python train.py --learning_rate=0.00075 --beta3=0.9995 --batch_size=64
Rows from block 2 of a small image super-resolution model, named by matrix and row number. Rows with one number belong to one channel. Each number is 128 + 32 x the weight over its row's rms, rounded and kept within 0 to 255. All counts start at 0. Numbers have three digits each.
After each channel's rows are labels from the 100 images, of 14976, where the channel reaches its highest value: "lies over" is the class under the peak. Only what is clearly more common there than usual is listed. The data: rendered made-up planets.
# convs0: first 3x3 conv (model.blocks.2.convs.0.weight, 96x96x3x3, each kernel summed), inputs 48-95
# convs1: second 3x3 conv (model.blocks.2.convs.1.weight, 96x96x3x3, transposed, each kernel summed), outputs 48-95

convs0.38:122107098097161102078142106123095103121117095120089129139128185139143139135098081094089084139125089165110168098088153078141128105117159106163094
convs1.38:138138100139083073144159174114105123131162138100179121154140167117156170167195126094115058169129170166114156131063169149084182138155174134104129
lies over: space

convs0.74:156146111130179096086110132085100108090162146115152095077060172077132137127121114074094056186097108137078118098131092092071106159152167113124111
convs1.74:113166129166081180107083130120167149067100127132096140098063094123130118128125111102080093101088114146141140091141095142161116119065086066155098
lies over: planet

convs0.1:118160090097154131114137103066089115107134160144142153074093193078142138159186136057096094155118101164131162148130082100118151170150173165164099
convs1.1:202141133144149126136084118166173083163065124095163151092106078147129091156092175155112143119104130110100111088153161112080117104081104127092164
lies over: space

convs0.71:082152133136089162086089142066102133058082132176131116075104118131076171071135092103116136083150130073172107103071118145112120130087091116090118
convs1.71:085088110122156117121175090096073176121152111090121138142110160086125087155123194090174158097088107099075104177141123120170093116179142108072125
lies over: space

convs0.47:166087168130105089135132143103086121090172140081192119135089083075111160159155104086158087164085139047090114087136126107114133159121133104044107
convs1.47:109178139137103184084091169131165193065109140172130125113122175151123139141147099155098083187185158152155138101132153139153096130077099111150131
lies over: space

convs0.17:117120091103140138140181115113120097147095125133115148128131165115153097139133106088085110160146110171133167165110150096112176077166175149184039
convs1.17:191153140186103139135096110155139097133104106143173124123052101122128159154135123096057081153139139162118141134168161149087148109103118087123141
lies over: space

convs0.78:095158133144109132084122152084094133073102180150110149079076181117094148114158088088085081156151130167164143147091088139103167145122137179176073
convs1.78:138156140183103166151090103171197103132088122187096127133102103167115109183151106162076109105111124167151148130162124109138105091067069128146106
lies over: space

convs0.4:075181159170075155102086181078134161107066161149164154114117121156070167095154114138146159106166169089173129152101108165143164150067091167085132
convs1.4:101100098093181095197156075081118099100160121075089118130147139081129056161104169136143135097081097103066120159144102109142114135187133096112121
lies over: space

convs0.73:086146192135085169102135197165104167174073134182155195123110113139073131120125127114154170138205162095145152139127158191120127108113110177145095
convs1.73:152180112104092083173115112158174096098101144095133159160164167151154154147109104115089059155114152149090172102094104116098196158114117135106121
lies over: space

convs0.54:075166082130119137106103113074106106109082142138076094122134135130137174094111072166086102076108107189131184074073134115111068123100097102125106
convs1.54:088093098070172082126164075051152089096136120087105147115160130055157080179109125137158102116106106115068127133126127091123131112211161100144101
lies over: space

convs0.91:096164119125126146115126139083102122097072176155111160087091168125105134106170096086086090141156137173146172155088077130128173136118154171173082
convs1.91:183123135162162123157089097167171091155072106115118139099083096168135088178156141158103159106066146126112120123177145116066128097088098107109139
lies over: space

convs0.39:101149111104139154133147120081103106112082168150134159106122159092128125153183127090083106156122123174160179155095080123105153153151171168182078
convs1.39:178110110140186090167125111196190076198096090117115116155113114163138121148128165176131137117066161117106097141147118122088151141143102140078159
lies over: space

convs0.72:070144160172097141102135173104119169119094167139075169173144171166068140115152120121145131091165172172141163120079106168181187127071082159177112
convs1.72:112147115132171149141098078180152106130101103188075087108106100162090081109131094160110156092070097108146111140189100126162131150111074127145098
lies over: space

convs0.9:070140075114112163069099157069112109072086106152099151100094157101114131090126093123109096141135137158142118111032167113099136167133135107132093
convs1.9:100087125103180092136158112087105153118171110090099124136129134096130073159102198100173176083090105100087107182168114128152092129169146105127136
lies over: space

convs0.81:077141123128128149117147148116116145097104107174086134177153163163084109132158102117088113107144145152175118129086151119154166109116135160179077
convs1.81:115137117162140176097094112089175158115128134175098136067134111130123027117185098137080135100102159167169150094125168113168114136082093121158087
lies over: space

convs0.31:086162137183094146090107154086087174107139155146104129109071174150082157088147089076100114149163172158145124106097118152147174143094108147140085
convs1.31:086190115136065111143075153110182123057089158135093157102163101163086074142120080158060092106102133159146178085114102099148148120084090136162061
lies over: space

convs0.62:086116129147095141173090164117201151115070162115101164135142145143148133089131104189124162061166107181189132130119117162128146075086106171162159
convs1.62:159165185129084098154094121149130073121097127140141134133097146107126120145149078089063051189160136158143157167159144134111147097091126081162082
lies over: space

convs0.55:099152109111125179085078122066083110076123120189127108093102156111103181097109084092096107096127114098194089097092171104103099135102111100089103
convs1.55:145107142105174128112142090098096156135145122069169128109107133090133093161090194125180147139112117093073088144153139129135131107178160114111145
lies over: space

convs0.93:065176055148112105123111127136149146085070139123075152156164148179134111089125114162122094074165156184125127116070150122146167080097107138163107
convs1.93:088105140087173110122154060057097129084137104111083121103128159040115054160116143128140119103106091117071114153148119092163134109205126094155087
lies over: space

convs0.80:111140108120161125114165116097086115092092140161133148159111201123099126143166105083120082162143157165154152147094176101092185135132152166187080
convs1.80:101130107207100201103110149089120167104150154172108137096135123134110058118191129160105142083121168165170167080111161131176112132064098098131097
lies over: space

convs0.49:054124160133092184148078171103126153127051143155068131159131089155080128115177101148146140086154138137164173121099062161188120163120100103122120
convs1.49:206154134136190114164116071159156073186099083127125105141091122152133109167113148168108114145117139104101112148177146088078167097142123136114138
lies over: space

convs0.41:080154140149079200109072182092107158107101148160067150149145124175100141089177125127111140095177170140165155131091103176172175126107089132170118
convs1.41:172133133134179130122113087158200093154059107106131151097091119149159091187121143163107125128070179117098125099186175086067129107124118117130143
lies over: space

convs0.21:088111082125165127136174131161175145154084109141092152163171173146147083107133139166108133087133159175138115168098182102153151095141153149144107
convs1.21:124192184173101185079106148132130144085102143164116156070091129126124112137140061082085079137137135159160182110152127139179142142089109101183095
lies over: space

convs0.24:085155149178111142109123173102084166077104156158092155146114168157081132110157103108107115134154171171171131123088121159157176133107133182165096
convs1.24:099146113179162203127072154146144156134126127189085077116153103190087079103158106161132174082104154178172144108123126121164117165077083148143110
lies over: space

convs0.87:086132151148098161076089152095106133073111147146065111096082142131085144074153101094083085118164154132132142115098090145146150161103092094130097
convs1.87:156134124162139159165080133202172100195116128176103091141129115197096115130166141176118166108096137187152134153166116113100126160107068150113130
lies over: space

convs0.61:089093141108094167171155149125167135160090121156079146136120109138104104094169121123114173081158123157165127177113123153101156074152128128132082
convs1.61:184181160097157091117100132113196079160088140097162159121142131124150164155107133107119040184045156129094142083145129091080137113107141117155155
lies over: space

convs0.64:074154139132083093099067165058117126064094149100153127093114095141091176074141092109130141093124137114134136106044098146115144187079085113100119
convs1.64:108106139104155097149188091106106113107151113093106133116108165093110087157112184090160141105098109092090108190182102133153093115208127098104126
lies over: space

convs0.95:076158130163093173114120188095113149076111156154078170154178120164101130093165120132116099095169152164164135161071142166159184119095104149177111
convs1.95:118154096171153135091099087140206137106065109134118148068104129146141071134140123104094110101076161116093154086176141096145120119100096080143135
lies over: space

convs0.33:085157150144084175106094153097112158095077156166080146099081157140091144101163100112087143121166152168176145134097081178134163130102094184163094
convs1.33:176175145129123111185094120188130083145119132155115099166119147164115156151131079161092060193108132157169153150127094121086140129068123158154067
lies over: space

convs0.53:158099085082169077109152091140100075127154103085150105102105140067160124158072127101077074171072070157086124098143113081077088148157166116149125
convs1.53:088156122156084191089098170130122171087101134163105152098116152123080106110134102083094103102142114120151159080111124119163103082077092096141087
lies over: planet

convs0.51:089146157155108159101113152098098138100100147172074073110068159143084149095147076091077118138167157142166152137106120141146154150126093120122090
convs1.51:193135164161147159164095083147134066119163123128129110151096071125147091187193119121083106159121179146160096119160180165098156117065129095168108
lies over: space

convs0.68:088143154162087145094100170081115154085121181149103164123128168146087157084159090097118121139163151200133161113088099158157179144091108163191091
convs1.68:102182163161088173150093139166142132088101123203091138136091134155094104148147079141069100124143133156188162130136152129131112101075091121171044
lies over: space

convs0.56:057140143117102200113074147092085132091103124164068101131133089158097143076138095140105121095154128122132174110054073155172118161095098097113117
convs1.56:189123124140183129146106106178192071192081092133132127109089109147160122194152144170113126138108155121116104108174166088057140097124124129114153
lies over: space

convs0.65:097115097109140143070130116113095105123098102158063114102099190116107147088109085088107096102127093164116156087088160091120095083119106090133082
convs1.65:064149091108084094111117121071132133067153128124083138069137106088087072142144052131092074096111161103121164098072120118150149087129090113153070
lies over: space

convs0.36:116143112160133112133124188177176168096076163127099179124184138184115089091103164186164164072177121170118110137100127137156141077131119173121147
convs1.36:180169178149097152148091133160102123141110130143133136168063168135143157151152105094092073181132134162135148156151141152110181111075105084120095
lies over: space

convs0.11:148098103094161070091160092124078082118153105135143115119085154068124115184115093071097078182119095159117150099129156092093121124153174116164085
convs1.11:097172087157090176095076157094180165107102134158105154097133137163101083112150097135119121084125153141168148079101149112181102099075087119128098
lies over: planet

convs0.92:110144091096150160093112099074106096108102104151065103085101131096148172114113092113085074127099100159106177092092159087083097134149153079127100
convs1.92:174105169129169146123134130088183123139071138108115154121087147075177170188099144098133118125154088119098100160199137107075080097117155062185141
lies over: space

convs0.30:100135140099099174136080121069090093106114114137124088120131114099136192140126077128092104099099091147128189076118088128126074148097116073098102
convs1.30:114099121092186094094165075068116175123138113096099148114143149071144101171109162110189152108114112106092110146147137092160096103196166103150106
lies over: space

convs0.13:081168093149151121092130127176163136116092122132044173152141183173147119143093097172149082119168135184107159099081185092151134082108133155109110
convs1.13:073090093080170089120154095057105162098136128070128139117176117076150087165112158153174130099094099101063113120110130095134120135178167143118144
lies over: planet

convs0.18:134168158159115165147098172108155171149109150154175127112146098148089150110161163168158181100162163076175082147153128171133137141105114157084158
convs1.18:094110122102137111156172069096064109101137130090104111120113133063129055179104164086129115109082096107063111187132126104130126145156147092102123
lies over: space

convs0.5:053164131155077183132072200069128159075052164149149144091139087144089161071174124148129141098155151120152172112089099162148151157088083136103127
convs1.5:123114134103196088158167087096074148115164109100094114132115155077132075172109182123171159112085102103084105187173126116146105132177148114122126
lies over: space

convs0.84:086136140123113130088106149073088122080090171139079151121106156141090161087179082087103085122150141170136163125088112118153169132120125129197082
convs1.84:159139132175131133168092103166184102121099131153105135104096106130126099153152123173064126117101112179111177106179151134085115095091081093141140
lies over: space

convs0.88:059184176163071150102083161063134153053092164188151143109120129138091186116174100140152122121155167084157153131100113156141155174088106139100139
convs1.88:134097112120188108138154084124122133123116119076107127110114109094142078160102214160144160086088103103071100147179117101138096121189117108085155
lies over: space

convs0.40:061148159142089203106077153087144169140073124164072151141130130147091123138143120161141165091196157120143184092107089175167116139087107118101123
convs1.40:192164144121177081127109096173181091170090108113144105101113124129143143161117147128114068160083146149097118109151162088081186094120114135100164
lies over: space

convs0.23:088145139133106110097127123101110130085104168141109174153105183149078147127154090100100082149140148188154150126079111107142172131093111175159086
convs1.23:100154099119152115154084095154215105098074126141091116108182088158096080127125085180070091097088166134128155094130108083141147101098083143135101
lies over: space

convs0.43:075123129103111187110124125091078137118083111181052156138142182142096119111143120122111128094177119157137151109089125149185172129102096132153099
convs1.43:176192188129133157156091131191135090168107113173148093167100176174131137147150060100122099202144145152167131162136139145096163129083133149152086
lies over: space

convs0.15:083174159150136145090136162089114170121089159168134168092088154125071138123155109089119142165167177165171164139120133179128181150119141188183091
convs1.15:176181150113099080197105122179163073137095128149157140178140164150151163158109087147097037187092140150130152166105107138118152126076114140138085
lies over: space

convs0.42:076147133131086157080055157065108150071099128162142141090107143127059154097131104121115120091171135089157103110068143151107123176067090130078110
convs1.42:106096133091173112130170092094100122123153103081135100122105148085136102160105185097177147118087107096081082186158111147144103124173144090113131
lies over: space